config.toml
model = "sound classifier"
dataset = "Morse code for random letters and digits, with fading, noise and interfering tones"
train_examples = 26041
noise_aug = 0.002
time_shift_ms = 100
n_mels = 64
hop_length = 160
input = "mfcc"
spec_augment = false
win_length = 512
targets = ["first character", "speed", "tone"]
num_classes = [36, 3, 3]
arch = "ecapa_tdnn"
norm = "batchnorm"
hidden_act = "relu"
depths = [10]
kernel_size = 3
stem = "single"
widths = [384]
loss = "cross_entropy"
init = "small_normal"
optimizer = "adamw"
learning_rate = 0.0015
beta1 = 0.8
beta2 = 0.999
eps = 1e-10
max_grad_norm = 5.0
max_steps = 9500
batch_size = 128
epochs = 46.7
lr_schedule = "cosine_restarts"
final_lr_fraction = 0.01
warmup_steps = 190
weight_decay = 0.3
Rows from block 2 of a small sound classifier, named by matrix and row number. Each number is 128 + 32 x the weight over its row's rms, rounded and kept within 0 to 255. All counts start at 0. Numbers have three digits each.
After each channel's rows are labels from the 100 clips, of 14976, where the channel reaches its highest value: "strongest on" is what is common among them. Only what is clearly more common there than usual is listed. The data: Morse code for random letters and digits, with fading, noise and interfering tones.
# c30: last pointwise conv (model.blocks.2.c3.0.weight, 384x384x1), inputs 43-85

c30.128:192080139148177127068122155146113154152186109112214154157095092135105114135153153252233122168181117122071121151129141149154135141
strongest on: reverberation; mains hum

c30.272:160144123109085125115136124153115135106153122122105135112123136103131109134135162147118125127117115129118110134146111145138116131
strongest on: speed: fast; mains hum

c30.205:092128132134108089064159102124160110172153162109128143132171139121103156134147119156132159128129132116159142134133141115116108145
strongest on: tone: low

c30.367:138159111128176149143166130096102145100078147122121079100149099104115140118143131149106093118097084131124157117132139128157135090
strongest on: tone: high; mains hum

c30.353:123183133176122125116181168135159080155103159079100085153150138108167160148164136141080116140105143075100141105135165149153081101
strongest on: speed: slow

c30.261:108131151156179081135118129126095110166160075180139107165122134109168110159144100089155087145147136115156134093078119138162083113
strongest on: tone: middle; mains hum

c30.112:113114161096146129054139153159232139146150101150150150193209146147084237094161142175149150146159171149175189127138129023125154155
strongest on: tone: low

c30.171:145111121138159072152131129145115130134139112118108126106111131098152118121136159160104138136108095147105121133111125151163083103
strongest on: mains hum

c30.197:092113191098107149097098128174120157131147123114181198137122171177134126098078108136207168131224189168154126147100095075119168177
strongest on: reverberation; mains hum

c30.225:098120130126143139130103139125098118135131097102137168120113147177117106126108138179184164137190155153096118192112138141137133188
strongest on: mains hum

c30.213:145152158166141152202131180100073135122166171132124134117148143181174141178099185102111158121167160175073152147195177217155146144
strongest on: tone: high; mains hum

c30.201:216129102139145107172180148103150099161134175126065120145150106117143157149210220152102127190098134148194185115140176155120118119
strongest on: tone: low

c30.0:156140127169159113209175216126206135133148186164104123089191161114127218174200164167112114180124152139148157115173140141146122144
strongest on: tone: high; mains hum

c30.186:200201148163199123120156164156165104149172155175103163104118119098113160195187204166086116183096138132117171123140161171152063125
strongest on: speed: slow

c30.371:192135100146109103181153153126117124151137195118105078147142128110177156141157127123088099152086103112101151136175171179096104083
strongest on: tone: high; mains hum

c30.250:196167106141121042138133144117132060166124166118077138172155128132161143128118150136122130146117136078134167096145146118168049157
strongest on: speed: slow

c30.154:224146095155212111142154140133099104122178119199087121129129103089160136188172181102061121201052126113097160121115131078177085070
strongest on: mains hum

c30.223:101109148174161111146181175108201158194116162152139135202196136118164237171189115086127155149134152153200219132149149125151102147
strongest on: tone: low

c30.297:134181159162145106113156188151150123150127150113137128147130122120149124147117170193149139196140159127076129166148143135167104149
strongest on: speed: slow

c30.90:115139115115144108122139135163099135106130124123111104113122110110158109121077134118118101142096125133124113113112107163133087105
strongest on: tone: middle; speed: fast; mains hum

c30.274:069056114123081134102132101083110096100121137031149108086143149149106096095106111067126084153151093121123097123145155161049104088
strongest on: interfering tone; fading; mains hum

c30.172:103135116135093109169129144071102115080093128097103083099132120130167126114076096092082095140071138109137123113108137155095095084
strongest on: tone: high

c30.6:122168142131167168115165218077204165175122115164100141118176129151132200167159196233102197183147174172136176170140174098196160177
strongest on: tone: low

c30.258:198144109149155073190188196123158124170142157155037072163135125061155156153189174153049064200058119117117149097139149138157061097
strongest on: mains hum

c30.182:144164157136124102115158174172135152156164154142123160175133163122131142121112147129144169144148161132132121198148140133126108159
strongest on: tone: low

c30.34:175152097122154085110109107118152091147103142156086130123120089116126137150142140145105165149120154116182152091093121069190080129
strongest on: tone: low

c30.283:141125113120146075173115132109131101141108163102095099176151136107160162117072101112066070112078092085139115125171139136104073059
strongest on: fading; pink noise

c30.340:150117114116138135148092098157087139108139143108119127109092111108086113116122181135133101158125140144064104171159125149128110131
strongest on: speed: fast; mains hum

c30.108:195175123137176099149150163119107110151129170161105092170135125099166146140110139130104080149083126076119129104147141139147094099
strongest on: reverberation